A small masked spectrogram model, trained from scratch: norm layernorm, activation gelu.
Rows from block 4 of a small masked spectrogram model, named by matrix and row number. Rows with one number belong to one channel. Each number is 500 + 50 x the weight over its row's rms, rounded and kept within 0 to 999. All counts start at 0. Numbers have three digits each.
After each channel's rows are labels from the 100 clips, of 14976, where the channel reaches its highest value: "band" is the frequency band that holds the peak. Only what is clearly more common there than usual is listed. The data: Morse code for random letters and digits, with fading, noise and interfering tones. In brackets: how many of the 100.
# convs0: expand pointwise conv (model.blocks.4.convs.0.weight, 320x80x1x1), inputs 0-39
# convs1: depthwise 3x3 conv (model.blocks.4.convs.1.weight, 320x1x3x3, trained with AdamW), a 3x3 kernel
# convs2: project pointwise conv (model.blocks.4.convs.2.weight, 80x320x1x1, transposed), outputs 0-39

convs0.171:613504479551453576446568553565503436406465537517453376495489537417469488529570455422459523396560463488532478502561500476
convs1.171:513541469516481390502434448
convs2.171:521459469594456483481556549497467516480634561499471473547557559483558619593503504613424534534503516564531519522499533501
band: 1000 to 2000 Hz (81)

convs0.174:550559592452544448523494585552453531520455518482551484480450438508544571383411470482549524436451518471515506552574556541
convs1.174:480490445505524499408424436
convs2.174:452563433432480503511545458464477505510418535432337434444511471482529522453483533570410461536515468441540565581441554530
band: 2000 to 4000 Hz (53)

convs0.18:586458525562518497588475497477585513457535525511499411551481551523505437531502403534486388482546404518499535499470424415
convs1.18:522608542530533516452475441
convs2.18:465481417559487462539464442562440490470456548522445525483593523542523438464385494442410554479598503479538584449495503458
band: 2000 to 4000 Hz (57)

convs0.157:491525503562407499450562525531521549481386495511486504405542530426518410510560486552551513526516535494544463436464482512
convs1.157:548558553526454428518444450
convs2.157:497534497604458544458526469533480514581461460575525473479487481507453620509545519534436561515464485433475534450411492387
band: 1000 to 2000 Hz (83)

convs0.242:499450486416427448401534530471591388444493578523467479442475497557492511556396517466444527487524463516534476503489536462
convs1.242:506503508472471400497413443
convs2.242:499515425467461607593528377556549516510553503569487500482554459458572562568515598520444470570510414519521481522484487531
band: 2000 to 4000 Hz (92)

convs0.62:486448464448520470532504484571541470536565546518395455490458518485507597507500499486600501427492465517467477507521498476
convs1.62:483460397497500407499466487
convs2.62:488591566552447446492531588471489473490515465429492517454521480522574488569456426508536413467457471532564460515544429497
band: 4000 to 8000 Hz (65)

convs0.276:545475468584412464449482547559479539545515505513462525432460449468445528499482450501443503557544293490523464517532541482
convs1.276:466497453459412420467456484
convs2.276:455556432493509475454469531485446542516513463496494541462472444453430600509453545555489481569493489428535407389538546480
band: 4000 to 8000 Hz (50)

convs0.15:499548504500464487522406460467479487500559507444542456561546558457518408525466381579510536475516522444525559546503471563
convs1.15:506616512484425452521487512
convs2.15:496624537443521503506478422534507550433538457432567453477545412495456439516485493532643517534466516526469469504473481493
band: 2000 to 4000 Hz (90)

convs0.220:493563535513457529480505512418434512561542523427525500471515532488579466446561437557498454497409422572412498420570522485
convs1.220:536590553504530555475445553
convs2.220:509444514526502486477562509457570478519531549364437506522463465514451537500576474505556569518493462525460594609541515449
band: 1000 to 2000 Hz (82)

convs0.95:448582440508415565543428533464498421549477473645538425479535486453539442395473478521437490545581585499470470511490501501
convs1.95:510514516526495630534502557
convs2.95:415552475569556449604566497473397469527552499503462452553470505527506431488501505578655504534491523526526420491516452531
band: 2000 to 4000 Hz (76)

convs0.155:467511391536497493520487426453476516501423474396503571460444577494502458501497426522461448508524532499496528573492561560
convs1.155:456466440468422420524516461
convs2.155:584508525473452501564556432444476459482545522513505530607509462438590492516463442486534485460498434544548639424554519461
band: 250 to 500 Hz (39); 500 to 1000 Hz (35)

convs0.21:558582445552505433517461466397480498511589504566584534470504569481429462452479507479511514505540485410541403489582539506
convs1.21:433495440454450464458429459
convs2.21:510517453452469629493416498486547515498494459495434448533530456508626468494477565582518562553460511530523583564535527534
band: 4000 to 8000 Hz (70)

convs0.139:568535444598409411435471473471530441431536549556480541616504508437530433496539492519490476438515536537510499573430546518
convs1.139:495419469513480530504615482
convs2.139:527484510510488564528407468535559532483541552495365477425431545468594436529502520513464508475547492454561551495550459587
band: 500 to 1000 Hz (98)

convs0.59:498533459598497527503523560497550481417642457527544459499490558490486498463507458498536577471444538453597452452498539548
convs1.59:484454485441435428451484433
convs2.59:490539475433432571477508545519365491488511498503465528533458501462566500496511660496469526546504513473468515504554463526
band: 4000 to 8000 Hz (62)

convs0.203:487518563525420429478447562455410553548475537588441451489467482511581512569528451456491451444506508428507500474405476521
convs1.203:464432432515505444506440430
convs2.203:419510524586493474432460459546475509529526530494401614461509509438483556523564493536439484495529409439602407460628530512
band: 500 to 1000 Hz (43); 250 to 500 Hz (26)

convs0.229:527493431464434563473540495554560455475555467518526527593477464492471477459589431509442388436460408440496469419525565494
convs1.229:480443438484461387495520489
convs2.229:486524491576473478580492510552485386415500468400542506436534587516485458526590447473574464493543590563550360463491576490
band: 250 to 500 Hz (55)

convs0.200:454543481462448532489453557481445515466432500491576411509466570485469437387534563563575516601474512471501535424606496527
convs1.200:509532525466570605514547536
convs2.200:511422419538505495538569488520493436531443463556561611455500492565566435542475577450532607518440545534475593442558492498
band: 500 to 1000 Hz (56)

convs0.316:541529499490430530535475532502464446477470366535426584455500465435503550424527531613414562548491512477487514440512532467
convs1.316:503442505500434510502620485
convs2.316:527562376480439401522415483453550461413453495487514490418538614520530529465530436444444552521514434542525548518511562514
band: 250 to 500 Hz (77)

convs0.258:538449445421469452486454543570534491537577509452501454447540513498536456492529427402473502436493554545472502477481452567
convs1.258:520588519524539505486608500
convs2.258:401524512514414603527544480487480528469494476571537656474508540378490527455474571467535402540498517462521514487556488476
band: 2000 to 4000 Hz (56)

convs0.178:404438449600489443464564446544473592394581547460625497502482466484506479479491504491524438428544569406450469414479488532
convs1.178:513638486472503504487454492
convs2.178:439554438525459413560473493438518544471446567561472530400488487491508500438463513500465486459471407419571507496463466347
band: 2000 to 4000 Hz (98)

convs0.90:478524501520506471499500492536595523613507611493432526528559531572599560509479448465499485486533425501523602410543442503
convs1.90:511619525468437516519543511
convs2.90:506444421459500513449493547494467539533576480542337466566475487471504461456487491534481409599480464518435474522471440556
band: 0 to 250 Hz (98)

convs0.267:527560527580514448483613423454460528534527465504518414564616513496517440510478467571506480427415533493495506462425577484
convs1.267:513586517464391460497500496
convs2.267:526545536464384455399505551405469528593494553525520539520530478523514566492423567556492479518455430409503529466377577485
band: 2000 to 4000 Hz (97)

convs0.78:579456479542525477550492488380469456544511524378426532547614504458576533593500473495513560473484514489546403535487516528
convs1.78:431503516410542528469530570
convs2.78:537580470558480414483451424516568497490487456466508473507473430304496556507531547498472488510533560508548527516478520496
band: 500 to 1000 Hz (34)

convs0.25:492557480501456556519556494523396527496476557459596491482509469491516438415538507402601589410517533486502424447596464555
convs1.25:450419416442459515495529494
convs2.25:506492533444510483559459421534499602499419530501455510547504512462515541421480534557432597509488492431429441506489512479
band: 1000 to 2000 Hz (40); 500 to 1000 Hz (39)

convs0.188:486391493453417514456493543489579552475490517534541494458467501557488538494525413484474530549492512476511418430634540478
convs1.188:441435491442420431493502504
convs2.188:575540547452469514478400559459497532533325499437427543498469515451588529591512549501535463481486441469486446424415604492
band: 250 to 500 Hz (76)

convs0.241:464566542520494571498452587511490486579506511511449565558491481461480490515531523518480471468507412521522535445507488486
convs1.241:479518501477516439427426420
convs2.241:547476518444544508469475431488533422473508409457428455478497515563497438602478474496548477544508567480493502515664477508
band: 1000 to 2000 Hz (60)

convs0.112:465453485586531495545471476544420506451497539425500421589484483550558479545459468548536551491521564506488588449529495592
convs1.112:535591430448490439494463488
convs2.112:427545509478525403450429482494492509483482506553535493486568539435548642437454510491476504468481523446556536476549570538
band: 2000 to 4000 Hz (77)

convs0.150:402513488477458509443425502516509514448440508539458476442437462500451550468423493483489417431426481444450427421492484517
convs1.150:461499478403466441456563477
convs2.150:415535485492550398483492525535485537570511441426479448510526442570541635550549546411534453527529438488411514542421564501
band: 250 to 500 Hz (62)

convs0.71:503484456480491414408443450529529526546503593541468494496528454576491497441469438425549499406475550482436429482510548547
convs1.71:506468495514468507511641491
convs2.71:460498574477501521526510540551536442559582493439542473579489473421484450447453531460551491480554530558525485454490441540
band: 250 to 500 Hz (99)

convs0.24:450516404445438472468479443506487448522538524524519499566541469453576587495514562584568437421484502392473378537435474522
convs1.24:591493491570501486592490478
convs2.24:540520410518454524496525540492579470396482580505441607416486572482597517534445512578453508487506548462525569552471493435
band: 500 to 1000 Hz (63)

convs0.102:533539520495452578541481549623564489443509482517491482507514614522514549533455445584444548456534467481479535462544423484
convs1.102:503545503521568560540599520
convs2.102:432476461539517537450513529441477445526523437570415555444481511482495462585485459519598404496584515505534518512527528478
band: 0 to 250 Hz (54)

convs0.52:424502481520487483477558496427451492427459558469550493474538471438503566572406508563495511504405466549436539574461527533
convs1.52:520489501531504481525641509
convs2.52:588452509469533462487533442538505440491411468428450397466484550502548499574442490529515513482519384570535521557487476565
band: 1000 to 2000 Hz (62)

convs0.250:527406473420472433546569465409482502476560436433424435578496497542494511575469512370521509572484590629493583426468515481
convs1.250:518515602512545582527542486
convs2.250:563449528484495624572451585550513590435531508613497496497497517462496539487567461514446516487530552610528436454473503546
band: 1000 to 2000 Hz (91)

convs0.240:497584459501593488403484535466516515553580501528525517488460586505506563447512521509480476362468480562624452495472470574
convs1.240:486554503473486557520381477
convs2.240:465560412411514448505433461484561475533387492577505525474483509524530446538436471579478421552547474446408520523525417478
band: 1000 to 2000 Hz (55)

convs0.314:487537477490430566531538596467538553487436450580483475417488529459491430575551550464497587495470503520563625509501544467
convs1.314:438444491409430463492472495
convs2.314:441501542515455540478495542503535489443581476485522510504483469474544519574524435661526467484526481416534512506511448534
band: 0 to 250 Hz (43)

convs0.140:478475460513488427472542466427402470544500568547473447478521501472579594574574543433504511353566550481529540474489499514
convs1.140:523568529474423441570522531
convs2.140:499470394430460532533536440538440439569579490559474536475398472416521561392508540502546457563402413508618561505457585491
band: 1000 to 2000 Hz (55)

convs0.280:522578532607534428530432469432557456524479562440521518482514564585499636437508501485441460426430430419430447543458582530
convs1.280:516522510627551479486545487
convs2.280:433484427547577471511488514448543382540560454449512570579455466557552506542500585478535522528532593507478601570534459533
band: 1000 to 2000 Hz (47)

convs0.35:434450418509477498559498454469445485544553452460399481535394490526559555513449517524563448604520545424531460588583540524
convs1.35:478492532508565611455468536
convs2.35:516546378517477368467506457507497502448447530500451513536537517461428456461554544535466570547551506530560497454481474544
band: 2000 to 4000 Hz (99)

convs0.197:497587475449470489464426547504551501504422528500534473469394543586439635649464460543448476563496436470522492464467510462
convs1.197:451435497431435448555468487
convs2.197:584556546573396514488470469459458456459447473408357539540469481515602409575468463567537391486545527529565413496476487463
band: 250 to 500 Hz (83)

convs0.111:525529500451572516512613456497451549327468398519492486444549531511441463494532427530539550558440492520517467471599559470
convs1.111:425448458444445470521562531
convs2.111:536542529438566453518511512441481441568474521423493519502442491578510450489508603494524555580521504496479385525486577456
band: 250 to 500 Hz (58); 500 to 1000 Hz (30)

convs0.89:495441466517464569516466478414511447482521456616359547564530547480558502578459459573526473434491608535546454417513560417
convs1.89:430438447502499541430458450
convs2.89:495662506436553551492543502457385505470488451450505435494564504426463427485417498541540447463474369526581477486475477521
band: 0 to 250 Hz (69)

convs0.207:505507568468449503528572553367384483557556472586444486594513509508571568563445472502465496490534477525496461475401466466
convs1.207:433495488430506423442501440
convs2.207:465558557517535592573499472568478538446413602493412435453531553497498495545529540509562479497629428514354456458554479479
band: 500 to 1000 Hz (44); 1000 to 2000 Hz (42)

convs0.43:488560392526472523441531505482481501474505445511589440489473494491541478573607408618478505504521527467499569468563535457
convs1.43:519494486473466632476531468
convs2.43:526456580518619469398520512529516521527458518483548503475490450438489478604404404520573567471562522546523498463454513526
band: 2000 to 4000 Hz (100)

convs0.113:542540428521480514569576521552431559612595578560470452551466499579573520566459482505527489452523564533483487364581524341
convs1.113:499521450514528480473374459
convs2.113:476580407521484492438466538424546495535559527556490472426491515535497536527535495504528544509501499487455538530463482417
band: 2000 to 4000 Hz (92)

convs0.66:514476496568511535483562462536550584568523541552467419569534501462478480403492567515443471514493494495427531474512547506
convs1.66:444572569452511577492478476
convs2.66:485361491471501424453459556498499518474502403547437588534504377553512469518496477504509516493499493417516493386479485527
band: 1000 to 2000 Hz (72)

convs0.216:552495465534478434426387551421570487457418501506507522559482514442423513565414516481457499520471493643545476448501573503
convs1.216:504496475485515549507567620
convs2.216:521430651584516459560533477543550484535559507531506492507503519562551444468591487491536497465494535452506460469473575583
band: 500 to 1000 Hz (60)

convs0.17:464484483527545497397524507622540574400456432440536485450478549456502516507572463490581484548520485482525573481475468471
convs1.17:560554550510595448480522471
convs2.17:544499515532447534513556416472542433509531524501619514587559536578481512507533423519451449447487515464644505496543550408
band: 1000 to 2000 Hz (61); 500 to 1000 Hz (35)

convs0.126:538533547549540476580492548519387556508526494536513532494518501384517484460449578498547517552505518463555507448522477524
convs1.126:460404401492531516507496478
convs2.126:595598507439512499419484454552451540462526456524481457498440403520539497618551540425483426577496510478495507455531508539
band: 2000 to 4000 Hz (85)

convs0.303:482534535390491535513557510387484552425418471553508483481540517427491495497503556477514499537500579403458525462542417482
convs1.303:499507504507493526506570629
convs2.303:430506500467530489482508433521453534513555505508508586471522484470525526445547484566599523484528508515503521489580488497
band: 500 to 1000 Hz (61)

convs0.20:499578575511535544453467474525425571572538485493531588462516401546443472460383482376422476517551422505533536470489516441
convs1.20:555624532488467461489515497
convs2.20:415548577560476434472573505486481480493477528480547456519494592541513572460478458490549523441503494533521548610575524480
band: 1000 to 2000 Hz (90)

convs0.175:627484452510570456467566485443475524427527465587487547475486451439508522470495471467471546485402444559567444488544533500
convs1.175:472490484447456494536618537
convs2.175:475517588445532509458557578494448551541589524462542562480508480464481418475539542503498573429569467481512463558508498590
band: 250 to 500 Hz (51)

convs0.254:436474579498479496455452458421505530534569506501476583442542480480506535449445503521549493481417532499420568423481507516
convs1.254:545429498458392464510523507
convs2.254:563510517448526551537578564560503426452451460494506498539491534462491539489465469509501498516383501478560452491456579443
band: 2000 to 4000 Hz (57)

convs0.64:513499501444565530484432466504519560554510468515497567426480537498553475452485495540562557594458514500511453574629527555
convs1.64:509507522454464381465464458
convs2.64:509486554465545650574543581402589542527475477500412458502505422473462422522547452487427455464535559541527556476496502484
band: 1000 to 2000 Hz (62)

convs0.98:550530512511390468490533551431525541537553468428457497569527489466466578444519483581543533404529407487603519527557564602
convs1.98:517482523539386531475429485
convs2.98:541572507472359560529549550429467541425509494483474434500458516561556426497567582447534560616513587487418531515537555438
band: 1000 to 2000 Hz (54); 500 to 1000 Hz (46)

convs0.141:521589570471483526495410500551517455505472470493524418503464560425483542411415546579500510482515485596453514554475479620
convs1.141:499464452420457418470533545
convs2.141:520543487492586506461494487540445517475527446567477470534504498462449442412436425567544495512528568405505450434586480547
band: 2000 to 4000 Hz (55)

convs0.39:478444434430544403476620555539537507433461455494556506456464417474408535471442499479430586381395385547527491496458541492
convs1.39:504498513511516508558623558
convs2.39:448544453521478481521462592506481397485567558441497528473483515464487395467454502487500550503536531499552508515435464510
band: 0 to 250 Hz (38)

convs0.289:531430505460537539513500447499524361448475445531483562456538521521524557512524489489513521532460467471558621475473516512
convs1.289:507421489465447469502605507
convs2.289:500429537496542408416462468497493540465519521443506480481514558505575550490447509542455471536542447566531520602510572520
band: 500 to 1000 Hz (46)

convs0.116:509445529480399545548477531507520483536532439476498495472518605560620523464521483478404546481569565552519592481499475498
convs1.116:515597494509562503497593490
convs2.116:473465527471500497434531581464550569477463459503579437538506479490555539568464520614392476518445591549466530552455560413
band: 2000 to 4000 Hz (82)

convs0.67:486465464538567526470538425476502474482525488524500470536449559553456527631547515533439563477507526385421515526477567605
convs1.67:469559512549594579514485493
convs2.67:443568536568524482509581506422579512470465523447485483477507476523593577547471511504383447525477499419430503503487449591
band: 2000 to 4000 Hz (83)

convs0.226:447513433499480422515416555585566456481488467455524529566497507519530521517532546510405465594451500519429565467397446522
convs1.226:530595499514597519516539529
convs2.226:574504456392502600459511412524485446402504442491527482471494562481441487519595486500502510443420538469468495469459512460
band: 4000 to 8000 Hz (70)

convs0.167:450466451504571550513627515573470358384518534497498614530455513511524496584509557501470553457487489496458510436472532509
convs1.167:495482508495450509496636470
convs2.167:527431425538545479444456504517542478558520450421558477449445505478472534478451562459589499555508459599519486573480487431
band: 500 to 1000 Hz (46); 250 to 500 Hz (27)

convs0.215:509421501494514569459488507535557478404466589457484473422519465530479449501466424496543485561391437610475593570520541580
convs1.215:536528483479488433433435420
convs2.215:531520525467525568558479456564542413385434477407517503488547508495382574474436464482534447444455406498544470475480447447
band: 1000 to 2000 Hz (89)

convs0.196:487535482489513551536486526512524480544454490509475475496545495394479388488426449458542534547527453478489581548572498488
convs1.196:532612514536479456476440472
convs2.196:538460461465537530493572469497555596446499499466451522436512435466481517511586546484492494433468537555549545522439418454
band: 2000 to 4000 Hz (74)

convs0.243:483483487412434439586442552604529522422550466519440457613434522427472475484646451477527448537495532473529517500470558457
convs1.243:435461422458463419505530499
convs2.243:532584537562450484551475428573578501483420508505421572451504519396462503467555456572538452578415451436483504526491587506
band: 250 to 500 Hz (77)

convs0.180:374510571562493488476454439561455495456484463489458601488485527482414504489395517495482499515554487357466527499529495440
convs1.180:526620485507444508467446502
convs2.180:450539546506487529497492459506518539499451627501570492456457495588512420492460481617509488499469527531458515487487435472
band: 1000 to 2000 Hz (46); 500 to 1000 Hz (42)

convs0.305:499570550498478588521544420543371527458505505582452561521521516506471515493519505514458480563556517555623548455559533458
convs1.305:593608529510481498528499509
convs2.305:472478520516502451578477551545461529486514538492528569392404515461561565492484565514548509512597519508517488492432501489
band: 500 to 1000 Hz (35)

convs0.10:485562454568492479527473507413428508507481482658541450561447565489522435516456514447474560505570515411558430471468474498
convs1.10:467474457449528562500428420
convs2.10:498416506525574556558530447406478515491505567489542487411478526504407527517453457570471438414485502470502462523541444554
band: 2000 to 4000 Hz (72)

convs0.318:529426427494493493551500493506514462510456418500494488478388531449508561500541515406481541528515602518481465506538550458
convs1.318:482403463490424507515564535
convs2.318:448543501470491582513467484453498506524422477478495519483546498547479469546423496519574459470508460463560475519524488558
band: 2000 to 4000 Hz (65)

convs0.265:402353574407519531562477515493504553578430548439578435489551501441570587516494455550470484446480485452482478596514525508
convs1.265:499521552524504533501509633
convs2.265:600520595503496459469488566498495531479550583504477466481538480443484501567489567632484435498587476573536471529510524442
band: 2000 to 4000 Hz (93)

convs0.104:459616553474487502468495421497491461526553481457495457513558541532564505436513472481423504540529435430455595535495591500
convs1.104:496410463482491491503411432
convs2.104:513481602511464463537511473442469527563467456322467468442461487442510429537501519512488490546566486537408579524450494458
band: 2000 to 4000 Hz (66)

convs0.101:481396476452583413464556529489566507562369435493505557564511426414504427486502487546484454490520437526456542475495446456
convs1.101:485478519536603523521592497
convs2.101:420534644507466426486520448531497448586371443555523548445604555538467454519480534550472429531480518550523508539468513477
band: 1000 to 2000 Hz (54); 500 to 1000 Hz (44)

convs0.287:494376537557430496461430498533501535551557580453504457539475473404524539517527450420492448546506428524435503536502494571
convs1.287:475539502508574536497600560
convs2.287:428525452530492556540551559469532493465512562489464500551456447498501598532500512518498539546426422577384525517482499576
band: 2000 to 4000 Hz (67)

convs0.307:571389521464440484467536592557528512467583424594432532510570549513543563524399481499570509438445449487553516493416490487
convs1.307:444506469419490430449492434
convs2.307:426574500411478439436565494616578467512555438457452487531471445541538451438428535443489445481492461464476494486494554523
band: 1000 to 2000 Hz (74)

convs0.58:504480468467465543533418466458517493510587449395532604543544518470540591498526493580468504527507501411439503497458545509
convs1.58:485607509501577487505559465
convs2.58:573562438435433590493543567464582544423517515443466521525484630473577520490508493477444538560426557540449570523538582581
band: 2000 to 4000 Hz (90)

convs0.73:492475477539428453440490575531508438488492451544595549542541521468416450544424466402453480530514384461590459465526532498
convs1.73:517433527541445543534412540
convs2.73:512441519554537434450504496583482552482490515458530540447564437499484566562477458519439463472490404459493508535482472535
band: 1000 to 2000 Hz (63); 500 to 1000 Hz (33)

convs0.302:478565447391442494582541504540594503519472518426406495495505420541401512488478531441449499482566347370546438545473466514
convs1.302:499630550477539517504524507
convs2.302:444519506514572419530496607450551526447465558460497529479519517484471515477443543453550495418594435457438426424501511568
band: 1000 to 2000 Hz (63)

convs0.222:436601499470459439496412576421434521526394537442553592505648563509524509516503535526488484498507458525533487433481471453
convs1.222:495635491522460484498542495
convs2.222:486523512571571390541544519512519502516571421442479457421534554433508572566569479555539530404521619545498557527518518549
band: 1000 to 2000 Hz (63)

convs0.53:429624476531567536509535465548432526459489507526518506539449592510518578578566535534457459483497441539475508507513402434
convs1.53:545590542569538553487492464
convs2.53:462512572524532459416499604603472567466574418470473484428518456416417532480465540550523466466457594485501511472523535606
band: 1000 to 2000 Hz (48); 500 to 1000 Hz (43)

convs0.162:509529480532475566436510528521425480424359437461463433466526484522494542538558472455442397525497481460473524489497552521
convs1.162:497501542511576524479614471
convs2.162:444549472562464568528483477451539477631499509540520485481448418533527526462616477503615532526529484420540523427494441400
band: 500 to 1000 Hz (33)

convs0.135:587458480558546468541495448482580508442495510525591512437585464518455488494473521493349507470447432487541434552326536566
convs1.135:498509490531599581503533563
convs2.135:509594559417522423461506536443472455608530531561534460416471571479428482462511485471608563515515486503532431540561548470
band: 1000 to 2000 Hz (80)

convs0.218:542542445456395533502494499574545417483481471475544380530468449433443441501579547550500430519507558483555503485463485505
convs1.218:487439438498426413517533479
convs2.218:543547476510407568552481445494443539496550514557424441523572515477552548468473574559466417542540554497457516461478507516
band: 500 to 1000 Hz (84)

convs0.249:563484413498430481451558494549472483430531542449435428466502527490570517511442573478408429495491532477532450500394465487
convs1.249:473432471469425461501548424
convs2.249:457488339452536397476507517554497471507432380483508466441541457505535499431474509545467490581552464534550489467476488431
band: 2000 to 4000 Hz (80)

convs0.169:506564388550478544551575466540460480582588476467545490453484517495473524467445496519511495324542503532464450465470494510
convs1.169:533538506589424455475491441
convs2.169:584492456419447478498443450520524509517526461548444512418527463522499461466501520600471438485468402491469507489497541529
band: 2000 to 4000 Hz (89)

convs0.109:440503460431425437516452464348488492453556523490550522518411517540397488560521600552531493571438566496478509476579428596
convs1.109:485559555569571573521503513
convs2.109:433479425449444462551552559469458467517429510521530545554485412554513498538483553456577516480485580611451468450588532465
band: 1000 to 2000 Hz (71)

convs0.192:549590512467467550577510534515484449483443461533442528512459567610530572607460512606509454508475475383501520438436510507
convs1.192:498534552426422422478479503
convs2.192:441582497452453531582506488480418496414547492577530484512524501431472463561458538449558510496478584512485469505526540533
band: 1000 to 2000 Hz (58)

convs0.48:428459448494412451499536507460551506585535506465444560531482412507441491494502570416514480494456465496604423492421507591
convs1.48:463510457435480421440522435
convs2.48:512510491505536503567521524502412502519527488508465547489328571523606467418541497533543591507499624464438569561446450499
band: 500 to 1000 Hz (42); 250 to 500 Hz (27)

convs0.69:524498547465524532457560499420542466504470445452496435504567443490597572479492600508448544448424492516483512484505578442
convs1.69:515609518494430486541553520
convs2.69:483468542545499548510468396562420511356467556506457562484468478457496560529547403509552498472551511541484439521520485524
band: 2000 to 4000 Hz (68)

convs0.282:440496517430490521390499461486577555533543560451555495516562523469528487509516480572533598421489532483568534504558438551
convs1.282:505538503515395437493426485
convs2.282:555509469595552449502493625513482486489539479536560502447440512535598477468497481506523538507509491541456518522441545493
band: 1000 to 2000 Hz (63)

convs0.288:480507495493458473495464596492505554382517603490541500474575587482478485515510475531490444534488627462526517534499397497
convs1.288:508586550448487502559547563
convs2.288:507493561502482509611470527532483451457590559519577544461458498472534525485478459496526626441518515507464565481631593428
band: 250 to 500 Hz (53); 0 to 250 Hz (37)

convs0.164:519514485599589508529591466400515515522491536532521518461436456453574484506507480536460532499503483489456554424541466541
convs1.164:489506460412531461409456482
convs2.164:495412509463523513505461485574485451438509582446479494560636489479452458560522528566421479474540472544540546503507472541
band: 4000 to 8000 Hz (51); 1000 to 2000 Hz (42)